Weights of a small class-conditioned image diffusion model.
Data: trained on dead-leaves pictures: piles of overlapping shapes, 32.8 epochs.
Rows from block 3 of a small class-conditioned image diffusion model, named by matrix and row number. Rows with one number belong to one channel. Each number is 50 + 12 x the weight over its row's rms, rounded and kept within 0 to 99. All counts start at 0.
After each channel's rows are labels from the 100 images, of 14848 (inputs lightly noised), where the channel reaches its highest value: "strongest on" is what is common among them. Only what is clearly more common there than usual is listed. The data: dead-leaves pictures: piles of overlapping shapes. In brackets: how many of the 100, against the usual share in percent.
# convs0: first 3x3 conv (model.enc.1.1.convs.0.weight, 128x128x3x3, standardized in use, each kernel summed), inputs 0-127
# convs1: second 3x3 conv (model.enc.1.1.convs.1.weight, 128x128x3x3, standardized in use, transposed, each kernel summed), outputs 0-127

convs0.58:52 48 37 46 62 57 48 49 58 47 78 47 29 30 50 54 56 55 40 45 55 55 39 51 38 58 45 79 49 67 59 57 60 54 44 54 29 56 56 76 52 18 40 54 75 52 56 70 55 49 47 73 53 41 46 44 39 56 50 51 37 61 43 43 43 44 50 44 30 53 47 90 48 52 49 42 50 22 50 35 52 47 43 63 48 46 48 51 44 65 41 51 45 51 48 49 52 50 52 32 36 67 65 48 50 80 50 48 54 54 59 31 49 49 67 47 47 42 80 49 22 38 67 51 47 47 35 22
convs1.58:41 39 40 58 36 48 56 58 44 34 35 52 66 49 60 35 52 47 57 53 55 56 53 61 48 55 28 53 79 38 58 47 56 28 55 42 47 47 37 38 61 48 61 50 70 51 54 38 38 40 39 83 38 53 63 69 28 43 57 31 49 39 46 50 33 54 57 40 31 31 32 47 53 51 61 51 49 63 58 28 35 43 26 34 41 56 33 53 78 29 54 41 36 58 59 33 60 51 65 59 54 43 48 53 58 52 60 39 34 63 53 41 33 59 64 33 48 51 54 53 35 39 45 43 54 60 20 71
strongest on: vivid (45 vs 14.3); frame (28 vs 4.7)

convs0.31:48 42 41 45 38 50 40 24 40 41 49 36 33 22 40 40 47 45 19 66 42 44 28 39 36 36 49 32 42 52 29 36 50 47 42 45 48 43 49 43 47 46 44 46 36 53 48 44 45 42 46 51 49 39 46 43 34 54 47 43 59 60 46 41 48 55 58 53 68 54 54 55 58 63 48 51 49 47 53 46 45 48 49 50 59 52 40 38 45 57 43 56 52 48 54 52 62 68 56 52 98 68 96 74 59 46 56 77 58 75 54 57 58 71 60 57 70 57 62 63 51 60 52 70 63 53 55 54
convs1.31:41 40 59 60 64 44 52 56 56 53 51 50 51 59 56 51 54 55 57 44 45 47 25 44 38 56 44 66 47 61 59 24 67 57 66 34 41 51 50 70 56 75 54 37 22 51 62 51 44 56 68 37 51 48 33 77 47 64 49 47 34 52 48 71 35 44 59 45 73 27 45 77 55 29 53 56 31 60 45 58 49 48 44 52 56 50 23 42 35 30 52 45 53 40 44 50 51 24 49 67 28 53 48 45 56 67 31 54 74 56 47 41 31 47 77 40 47 47 57 55 56 46 64 53 46 41 40 33
strongest on: vivid (64 vs 14.3)

convs0.111:70 61 18 46 40 37 43 57 51 52 38 39 71 26 50 55 45 44 52 57 47 40 49 44 80 45 50 58 54 65 45 57 56 37 49 49 67 62 50 48 52 37 53 49 21 49 43 56 69 46 61 33 43 62 56 41 59 58 44 44 51 56 47 48 50 42 58 54 64 78 42 56 53 39 39 53 50 69 45 43 58 44 53 51 62 44 45 70 52 37 45 43 42 24 44 53 45 40 44 50 52 63 44 30 28 44 49 54 34 63 54 82 73 39 54 37 31 60 54 46 69 63 64 84 45 48 51 22
convs1.111:63 62 71 53 36 44 50 60 41 53 74 23 26 46 61 73 68 55 46 48 54 43 44 44 35 45 46 46 46 52 35 51 45 56 32 59 66 46 52 51 42 46 53 73 29 43 31 56 54 44 48 26 54 52 67 58 57 46 45 35 55 52 56 46 40 54 58 16 47 72 34 60 43 38 58 49 50 79 59 48 59 49 57 49 39 41 28 75 45 52 48 57 32 39 43 43 28 60 39 44 49 71 52 40 57 51 63 65 31 62 45 48 69 62 45 38 36 57 41 54 33 64 48 24 47 50 41 38
strongest on: grey (56 vs 14.4); dark (34 vs 13.7)

convs0.23:64 55 50 48 55 46 47 26 45 45 49 59 59 46 59 52 47 49 39 38 45 44 42 40 52 27 46 54 29 51 50 29 47 51 47 54 52 57 42 46 48 53 29 42 51 57 54 36 47 39 39 48 48 00 48 40 66 46 46 61 76 59 58 46 54 60 58 45 99 57 58 45 51 59 53 39 43 44 54 47 53 50 57 41 71 51 39 44 52 66 37 51 57 54 49 44 55 44 51 35 63 62 67 61 47 45 48 66 73 57 35 54 58 71 46 48 51 52 53 52 33 52 48 59 67 44 46 52
convs1.23:46 25 58 48 56 37 39 45 64 56 50 57 45 68 52 56 38 53 33 45 24 59 53 50 57 68 56 61 57 92 50 64 59 60 53 56 36 64 33 66 51 46 24 46 69 52 70 52 32 52 36 50 74 25 40 53 45 34 37 54 67 44 50 48 66 43 59 43 54 27 55 58 48 58 48 46 37 38 53 49 72 35 54 40 50 69 51 35 38 43 69 59 53 55 53 49 50 37 42 53 48 26 56 51 49 48 45 62 50 36 40 52 70 55 45 45 34 55 50 40 45 62 54 30 52 25 39 28
strongest on: grey (45 vs 14.4); cool (33 vs 14.5)

convs0.92:53 47 70 53 68 60 51 57 47 54 48 64 50 65 45 50 53 52 56 71 51 47 46 78 48 61 51 62 53 28 37 64 49 43 12 40 40 51 47 51 42 66 67 44 82 39 43 57 68 47 54 69 44 12 55 49 60 53 21 60 50 43 27 17 47 44 47 56 49 62 39 43 46 32 49 55 37 39 50 41 56 45 43 47 47 41 50 42 55 66 46 48 51 62 55 67 49 66 40 46 59 66 56 40 40 25 45 48 42 56 64 50 38 51 48 38 42 36 35 47 58 42 63 65 55 54 72 63
convs1.92:41 43 57 46 43 53 54 49 45 58 47 70 52 59 34 24 52 37 45 60 77 38 41 53 38 41 44 67 52 51 62 51 43 55 54 40 28 58 59 40 66 31 52 48 68 50 54 49 49 52 59 56 38 51 63 57 52 45 71 57 61 55 48 77 51 75 80 29 52 65 61 53 60 42 40 50 47 50 50 49 22 58 46 34 32 56 45 77 58 57 62 51 58 55 53 45 31 65 55 49 37 47 40 49 45 46 59 38 65 61 81 32 51 50 30 49 42 62 31 46 53 64 59 72 69 31 31 56
strongest on: shaded (97 vs 50.2); warm (43 vs 14.1)

convs0.65:54 51 72 35 60 50 36 49 56 50 51 56 46 58 58 54 35 54 60 56 52 49 38 72 72 51 57 75 45 39 39 36 41 55 27 39 50 58 45 42 37 70 78 46 45 44 52 56 57 49 51 51 51 50 49 36 36 39 33 35 48 51 50 52 45 52 68 56 65 76 55 37 54 46 49 36 48 64 44 75 53 39 52 24 34 43 33 34 36 61 31 50 41 62 43 58 46 40 58 30 50 69 40 51 46 41 50 59 45 51 57 39 68 62 44 52 42 41 45 48 93 63 36 55 37 59 84 45
convs1.65:64 64 43 58 60 53 51 65 52 36 36 26 40 59 55 54 62 52 44 53 68 45 64 49 24 33 52 20 49 49 55 45 59 60 53 54 47 34 64 39 55 53 61 49 50 37 41 60 46 62 54 59 51 47 85 65 73 53 58 40 64 47 49 71 42 61 37 42 43 58 65 57 45 40 53 53 40 37 48 47 56 54 62 42 53 37 58 46 22 40 37 57 45 37 30 58 50 53 50 57 59 63 65 38 57 42 53 71 47 63 61 52 68 65 59 69 41 41 29 49 43 05 60 58 46 64 68 50
strongest on: grey (92 vs 14.4)

convs0.8:63 62 57 53 58 57 51 35 53 55 67 58 48 47 56 59 56 53 41 13 56 54 41 40 30 22 41 56 48 51 44 29 61 47 44 51 40 50 54 62 51 55 49 51 45 48 44 21 45 46 44 61 47 50 52 46 59 50 35 55 74 22 45 56 54 58 60 57 97 67 35 60 42 51 51 52 35 46 59 41 56 59 59 50 59 62 15 48 56 34 55 59 56 71 55 62 55 57 54 28 54 68 36 49 48 55 55 55 36 28 24 49 53 59 64 55 46 30 53 58 63 62 38 34 44 56 48 52
convs1.8:59 77 44 53 62 50 52 38 49 49 50 56 34 38 45 55 62 54 50 39 61 51 48 62 82 64 51 27 51 51 35 42 41 54 39 46 52 47 55 42 53 49 45 39 50 61 59 28 64 47 47 45 44 50 46 31 52 47 55 59 59 60 22 46 43 47 51 56 34 62 52 46 44 65 47 33 87 19 48 42 48 62 48 43 55 25 69 55 47 71 25 59 54 70 52 57 50 54 48 70 56 58 35 49 56 55 49 34 69 31 92 57 47 43 51 46 62 35 52 52 40 49 29 47 43 48 61 64
strongest on: grey (100 vs 14.4)

convs0.80:52 65 51 42 58 47 42 64 44 54 61 66 52 46 62 45 51 50 53 36 47 58 57 50 61 30 51 30 49 36 43 32 41 46 59 56 53 56 50 60 52 40 42 45 57 48 43 70 14 57 41 40 45 32 62 58 24 49 56 45 54 47 72 66 47 55 41 51 55 71 50 50 71 61 43 63 53 66 54 52 51 45 48 51 30 48 58 20 41 56 53 49 61 30 63 62 44 34 38 26 41 40 40 56 45 80 53 62 57 44 31 83 35 38 49 45 52 52 69 43 53 76 66 46 55 62 49 19
convs1.80:50 46 48 55 74 48 45 53 43 45 37 58 31 34 41 61 53 66 47 56 50 71 26 51 44 61 73 54 31 55 68 73 53 61 61 65 41 60 54 47 46 53 62 39 74 49 44 59 63 55 37 74 36 70 58 21 81 58 65 52 58 61 51 77 51 34 46 56 53 63 65 77 47 39 53 46 54 50 45 61 31 38 54 45 53 38 57 58 52 35 46 59 56 62 34 43 69 57 36 68 47 57 55 51 42 55 47 35 56 58 51 37 60 54 67 42 60 58 33 65 44 42 54 61 35 41 29 48
strongest on: cool (44 vs 14.5)

convs0.87:51 40 44 53 55 51 54 42 49 52 41 43 53 37 00 53 57 55 51 28 54 54 47 51 66 38 51 63 69 48 34 46 48 49 51 52 70 42 49 35 54 62 48 49 65 58 38 33 62 48 46 51 53 43 44 49 45 55 44 51 50 61 46 41 57 56 63 58 49 46 47 24 52 64 54 53 51 56 52 37 56 55 54 57 72 51 51 53 66 59 53 54 52 53 54 10 56 69 52 44 41 56 32 41 48 30 53 51 47 49 65 12 44 69 47 54 57 35 27 52 53 62 56 62 51 43 93 64
convs1.87:65 28 67 55 26 43 44 61 45 47 60 75 30 61 44 46 45 42 55 69 34 47 43 41 51 41 53 44 38 55 55 63 29 46 72 66 28 52 49 49 55 39 37 29 49 56 47 52 65 49 59 45 52 60 40 51 34 49 37 39 38 69 35 41 53 32 59 64 58 31 42 32 61 48 43 42 43 37 49 45 63 55 45 35 88 65 58 33 37 63 62 42 51 31 49 69 42 45 54 46 37 52 24 50 45 57 42 47 67 40 54 42 21 51 23 50 48 48 59 49 56 46 61 50 56 29 54 56
strongest on: shaded (93 vs 50.2); large pieces (65 vs 33.4); vivid (63 vs 14.3)

convs0.20:63 52 47 48 75 61 51 35 52 45 56 54 54 59 52 47 48 43 60 51 51 43 57 38 41 63 61 40 51 40 59 53 63 42 48 49 64 34 42 60 42 40 58 49 46 60 58 55 44 66 51 40 46 54 65 42 02 66 64 44 78 38 48 49 57 49 45 60 89 44 53 61 63 54 48 59 65 45 48 59 52 47 45 61 44 42 12 49 41 29 41 50 56 59 48 68 55 37 59 31 55 34 45 28 42 65 41 35 61 73 53 55 51 45 63 39 45 46 59 40 54 62 35 47 48 44 16 37
convs1.20:53 35 50 46 51 51 59 53 42 59 48 83 37 68 42 28 45 32 45 51 52 34 46 64 64 44 52 47 44 77 54 55 56 71 58 42 29 34 52 50 55 55 68 58 59 51 61 54 56 59 38 39 66 52 47 45 35 46 45 43 29 34 41 63 68 49 49 21 75 53 40 53 38 55 41 54 43 44 60 73 37 39 57 37 52 62 45 50 76 63 31 29 55 50 57 48 49 31 51 45 41 30 45 38 60 25 27 35 63 57 47 52 52 44 48 55 42 55 53 47 47 43 52 30 73 23 53 63
strongest on: grey (100 vs 14.4); small pieces (60 vs 33.2)

convs0.15:61 56 52 54 70 54 43 39 53 54 47 54 49 51 52 58 53 54 58 51 45 53 71 46 61 80 57 44 47 77 55 60 47 55 48 49 59 50 51 48 55 61 50 51 60 46 52 62 57 45 55 53 45 42 54 49 60 46 55 35 83 70 47 59 26 47 27 42 81 59 28 41 44 18 43 39 60 31 45 27 43 50 44 42 40 37 22 28 37 47 23 41 43 35 38 50 43 45 53 29 57 46 48 55 60 52 47 43 79 83 33 58 51 46 51 47 51 79 45 50 48 60 49 50 53 55 48 53
convs1.15:32 32 45 42 47 52 44 86 42 52 34 59 48 58 58 57 45 40 60 64 56 39 49 27 53 63 60 71 46 30 58 26 54 50 49 64 44 46 50 44 48 60 48 55 44 44 36 53 32 67 57 45 39 43 42 42 79 41 45 47 44 33 50 31 55 59 39 44 87 46 66 60 62 48 47 57 35 70 39 65 50 56 65 50 32 56 43 61 42 39 67 40 55 49 47 55 34 45 47 31 39 77 55 47 57 41 58 61 54 37 45 43 63 63 61 62 37 19 38 51 47 55 65 51 44 46 66 32
strongest on: vivid (67 vs 14.3)

convs0.112:53 69 53 51 32 54 48 55 50 48 52 48 56 45 51 50 50 48 63 51 51 40 65 00 45 35 46 92 51 41 34 27 50 45 65 57 16 43 47 47 47 79 52 43 34 46 42 48 54 46 48 59 44 58 49 69 63 49 49 57 59 65 39 74 46 50 50 60 53 55 49 56 47 47 45 36 49 62 43 48 54 44 50 67 43 51 55 43 49 53 42 51 50 47 43 65 51 80 46 56 56 69 63 52 42 32 44 47 53 54 45 47 35 39 55 45 52 42 30 50 94 52 44 35 54 56 52 30
convs1.112:62 92 62 58 39 59 65 46 52 58 72 57 65 25 30 39 78 39 41 50 64 38 37 43 40 36 46 42 56 60 44 59 39 50 54 53 84 67 56 42 62 75 38 49 54 60 46 58 50 40 46 26 45 67 43 44 56 51 48 60 43 68 58 46 51 63 64 55 48 58 48 38 52 52 55 46 49 69 39 61 55 50 43 38 48 57 57 46 25 75 41 51 53 46 44 48 52 77 53 53 49 33 48 48 46 38 44 68 60 56 49 42 38 61 22 44 55 56 57 37 35 68 56 51 46 30 62 53
strongest on: vivid (84 vs 14.3)

convs0.71:71 48 47 43 45 41 49 49 33 35 50 16 53 89 52 45 48 37 44 61 40 50 36 75 49 47 48 76 55 53 54 54 35 43 43 54 61 49 41 52 43 77 55 48 45 50 44 47 38 53 48 51 38 40 61 62 50 56 50 37 47 63 49 48 51 55 53 54 66 73 36 50 45 40 45 53 47 94 50 47 43 46 44 40 49 54 38 58 52 55 49 46 57 37 50 55 55 67 48 55 56 25 52 24 11 44 47 57 51 43 53 68 65 92 42 46 47 45 38 42 46 52 59 63 52 46 59 48
convs1.71:83 49 67 51 75 52 45 49 40 52 60 54 31 38 47 53 57 41 58 61 64 45 76 70 53 57 47 47 46 37 47 66 63 67 65 53 51 55 62 48 51 44 47 59 44 55 35 41 39 54 43 42 55 55 62 54 59 70 52 71 58 46 57 64 49 68 26 49 36 64 62 48 38 48 42 40 47 49 53 46 53 48 70 54 51 49 82 49 36 40 41 49 59 45 48 48 67 73 65 56 71 43 62 42 51 44 45 49 69 56 59 62 65 19 40 64 60 42 41 52 78 28 59 65 47 53 60 22
strongest on: grey (100 vs 14.4)

convs0.98:52 55 66 36 45 45 27 48 38 33 46 58 48 55 43 31 40 42 54 32 34 40 51 56 28 43 55 64 51 52 46 51 35 40 69 49 52 72 37 39 34 54 62 61 64 58 44 50 64 47 56 56 39 56 46 47 60 55 46 41 62 40 65 47 49 42 55 31 47 53 53 54 57 63 48 55 39 41 39 53 46 34 48 43 35 57 77 68 55 40 62 39 52 57 56 50 60 58 47 69 40 91 36 55 41 46 46 87 43 24 38 57 60 83 38 38 62 31 66 47 52 58 46 64 31 67 58 51
convs1.98:36 71 64 51 53 54 45 46 47 53 45 58 64 68 38 53 51 59 30 45 47 43 55 60 59 73 34 51 60 43 29 47 39 59 51 41 37 45 58 47 51 50 45 38 20 62 56 51 42 42 56 25 48 63 49 66 37 47 37 55 32 59 27 46 48 62 56 72 57 26 56 43 69 52 46 43 61 56 52 76 39 58 35 56 44 41 70 50 57 97 50 52 55 48 48 65 52 55 53 66 37 51 63 63 26 54 55 47 60 29 60 46 57 71 34 44 55 45 57 39 41 42 51 41 51 32 54 70
strongest on: vivid (88 vs 14.3)

convs0.77:55 48 50 44 84 55 56 49 52 66 42 70 52 53 55 58 59 70 63 48 63 66 44 74 43 42 54 59 44 51 54 39 55 47 12 44 53 54 50 37 55 56 50 55 60 59 42 41 53 38 33 50 54 35 49 47 39 41 40 54 28 40 54 31 47 58 55 45 47 45 52 11 39 58 54 48 58 52 52 63 60 64 53 38 42 48 35 54 52 54 60 61 46 57 51 26 53 55 52 36 43 43 24 50 47 40 57 70 68 52 54 70 59 62 38 58 41 46 12 64 48 49 43 80 24 52 40 64
convs1.77:57 58 51 75 32 60 66 47 46 48 72 50 46 19 58 48 61 51 49 49 62 57 42 61 62 50 42 52 46 57 57 37 65 33 55 41 59 38 55 58 51 21 59 40 73 67 66 68 36 65 65 41 37 70 65 54 43 65 64 42 72 40 57 52 43 65 60 48 30 55 33 57 55 33 65 61 50 33 41 30 50 54 43 35 43 39 30 73 44 38 18 52 42 48 53 56 66 74 50 31 63 52 44 41 59 55 60 41 58 64 53 49 53 58 50 53 71 51 40 46 58 52 44 59 46 60 56 39
strongest on: shaded (94 vs 50.2); small pieces (73 vs 33.2); vivid (64 vs 14.3)

convs0.78:50 87 59 46 40 46 46 58 61 47 60 32 39 51 73 43 47 41 67 43 45 46 63 67 47 47 51 71 62 37 41 50 52 42 28 48 22 44 38 56 43 69 58 50 65 50 38 42 56 46 56 74 54 30 49 57 58 42 40 56 83 41 61 39 56 42 54 55 44 59 43 48 49 50 42 57 45 46 48 51 49 44 50 57 39 54 68 18 61 64 56 34 41 34 53 43 42 69 54 57 48 59 52 62 47 42 35 60 54 39 50 47 52 43 64 43 43 16 55 43 43 58 77 51 38 48 81 24
convs1.78:65 35 48 38 61 54 57 46 39 53 59 48 55 43 67 46 64 39 46 52 72 46 65 58 47 52 48 41 53 42 48 56 49 55 67 50 40 46 57 42 49 45 59 34 79 52 59 62 45 51 49 87 29 48 38 46 47 49 63 62 23 57 42 70 34 60 63 53 52 44 61 53 45 51 58 37 44 62 48 57 25 59 47 31 54 38 75 79 27 49 43 53 58 65 43 51 66 57 73 51 50 55 54 62 40 69 50 54 52 49 63 47 53 46 55 55 61 61 40 31 28 39 71 74 59 47 19 61
strongest on: grey (65 vs 14.4)

convs0.50:44 33 54 53 45 53 54 52 49 50 59 79 59 57 45 47 50 48 71 48 52 47 40 66 41 40 54 46 37 57 61 57 51 43 28 47 74 55 48 63 45 34 48 43 33 44 48 59 26 53 50 53 43 50 55 62 40 52 35 54 40 34 75 06 53 53 64 74 62 54 52 53 44 63 47 52 55 47 51 43 56 49 54 53 71 44 53 55 55 47 38 45 47 28 52 25 55 21 50 66 26 35 36 70 40 78 49 47 60 64 62 81 37 49 43 46 61 71 57 49 39 53 53 37 37 40 56 52
convs1.50:48 41 52 53 46 27 59 37 53 27 45 51 64 60 33 53 32 62 55 55 45 47 66 82 71 56 42 61 51 54 34 46 74 33 42 43 21 38 56 52 41 28 62 67 56 54 78 49 33 53 55 48 51 60 54 62 28 46 50 53 59 46 35 59 50 54 42 35 48 46 26 61 47 37 49 53 48 43 36 38 46 52 40 65 52 48 51 46 78 28 63 48 55 48 71 26 67 38 60 51 61 51 46 47 53 36 64 39 52 45 41 67 70 48 56 57 45 55 63 63 64 24 45 35 56 53 61 54
strongest on: shaded (100 vs 50.2); vivid (37 vs 14.3)

convs0.66:52 59 53 60 42 48 36 47 50 40 30 46 38 49 67 45 42 47 50 49 47 42 69 69 45 66 44 46 49 30 46 46 46 54 93 60 58 60 51 45 42 45 59 60 47 51 39 54 62 47 51 18 46 59 49 49 73 55 76 64 67 46 24 67 53 48 59 40 45 65 53 47 43 49 51 54 31 51 47 27 53 46 53 50 34 49 57 54 27 17 99 50 63 55 49 46 53 49 47 48 63 58 46 48 33 47 49 54 43 38 57 43 41 62 40 47 66 43 36 43 61 53 31 57 42 62 61 49
convs1.66:59 29 37 64 54 51 80 57 54 58 45 37 23 55 61 17 43 27 51 47 65 29 78 47 45 51 45 44 65 56 61 40 77 41 76 38 48 45 50 51 74 44 49 28 63 52 56 60 48 57 56 52 50 46 49 50 60 56 52 48 55 55 33 34 59 54 38 84 52 44 63 57 48 53 56 39 50 35 65 39 41 81 25 46 54 58 54 63 68 32 45 33 27 39 33 53 43 56 48 61 65 64 47 46 56 52 52 59 49 55 50 57 47 61 56 57 37 56 43 43 56 47 53 59 50 54 41 53
strongest on: vivid (92 vs 14.3)

convs0.10:62 57 50 46 58 47 39 18 52 51 50 40 48 37 52 48 46 44 56 49 35 51 50 63 51 58 52 57 61 76 32 62 28 54 48 55 29 40 48 42 50 61 50 42 51 42 37 48 30 37 43 48 48 36 37 45 41 46 51 40 72 45 54 40 38 46 52 36 99 57 45 60 52 53 53 42 62 46 44 65 48 50 50 44 29 45 44 57 58 68 62 53 52 58 51 40 44 54 45 48 65 49 30 44 57 59 47 58 86 75 72 52 54 68 37 46 39 82 50 46 38 60 52 55 44 50 39 46
convs1.10:57 76 60 54 54 40 61 33 47 47 57 37 46 49 45 44 57 36 57 23 71 35 67 67 53 42 50 66 54 67 47 38 49 44 49 54 34 55 57 44 57 66 40 64 51 40 58 63 59 60 41 45 58 76 43 41 18 36 37 56 43 69 56 54 35 41 31 41 54 43 32 35 44 66 47 37 38 26 50 40 34 40 58 54 34 50 29 73 59 66 37 42 41 64 55 55 46 58 62 35 61 58 60 61 39 50 54 41 65 27 54 54 45 46 34 65 48 66 60 64 29 45 38 64 52 44 38 64
strongest on: grey (60 vs 14.4)

convs0.79:57 48 53 56 71 55 55 31 53 49 53 44 50 49 43 54 50 54 73 28 51 51 46 46 63 49 55 55 45 43 17 50 55 46 51 62 50 39 54 53 49 60 46 48 46 46 47 26 56 47 52 54 54 28 53 51 64 50 36 50 52 63 44 48 55 51 59 55 42 56 59 46 55 70 50 40 49 52 50 18 56 50 53 57 51 50 47 53 56 51 41 52 54 59 66 42 56 57 60 50 47 57 39 56 69 49 57 47 55 56 56 48 43 59 53 54 40 00 46 52 59 53 56 58 00 55 66 55
convs1.79:28 43 48 35 60 50 38 62 52 58 56 63 43 49 52 47 40 59 40 25 50 67 37 48 49 49 67 60 44 17 44 43 43 51 49 23 49 48 37 48 31 42 43 39 62 52 48 62 51 44 39 52 32 45 45 49 53 37 64 55 54 42 54 62 58 51 73 50 43 37 48 60 42 37 40 58 55 56 56 30 51 61 41 29 62 46 34 65 36 45 53 62 36 53 51 59 40 44 54 35 47 52 55 48 47 57 68 48 58 64 54 44 54 61 56 51 48 99 47 50 65 45 63 60 15 63 41 47
strongest on: shaded (82 vs 50.2); vivid (37 vs 14.3)

convs0.19:64 48 55 56 57 56 58 50 56 55 55 55 61 61 55 57 54 57 28 54 58 55 59 33 65 47 50 46 57 77 67 58 54 52 45 65 51 67 46 52 57 43 42 49 56 64 61 67 51 58 54 50 47 70 56 59 55 43 99 57 82 59 49 65 39 43 39 48 46 34 15 37 46 39 37 37 42 35 43 57 42 38 38 39 40 44 32 37 39 48 14 42 39 24 37 40 52 46 57 28 62 47 40 51 45 47 45 48 57 79 49 48 54 35 52 53 56 65 48 50 53 51 37 46 47 40 47 47
convs1.19:32 34 54 54 72 54 42 80 49 36 52 44 44 48 59 66 51 63 40 62 44 55 41 28 43 55 63 75 59 52 41 61 42 37 54 56 55 45 44 53 43 53 57 30 44 50 56 35 34 36 50 37 41 31 44 43 75 44 51 34 40 64 68 51 44 53 52 58 89 49 58 63 59 40 45 52 39 75 68 41 66 58 39 46 63 38 32 43 24 48 62 62 51 41 44 57 46 42 62 54 52 45 37 50 51 48 59 63 42 35 46 39 61 58 46 49 58 66 36 51 72 57 56 14 44 36 48 36
strongest on: vivid (41 vs 14.3); dark (34 vs 13.7)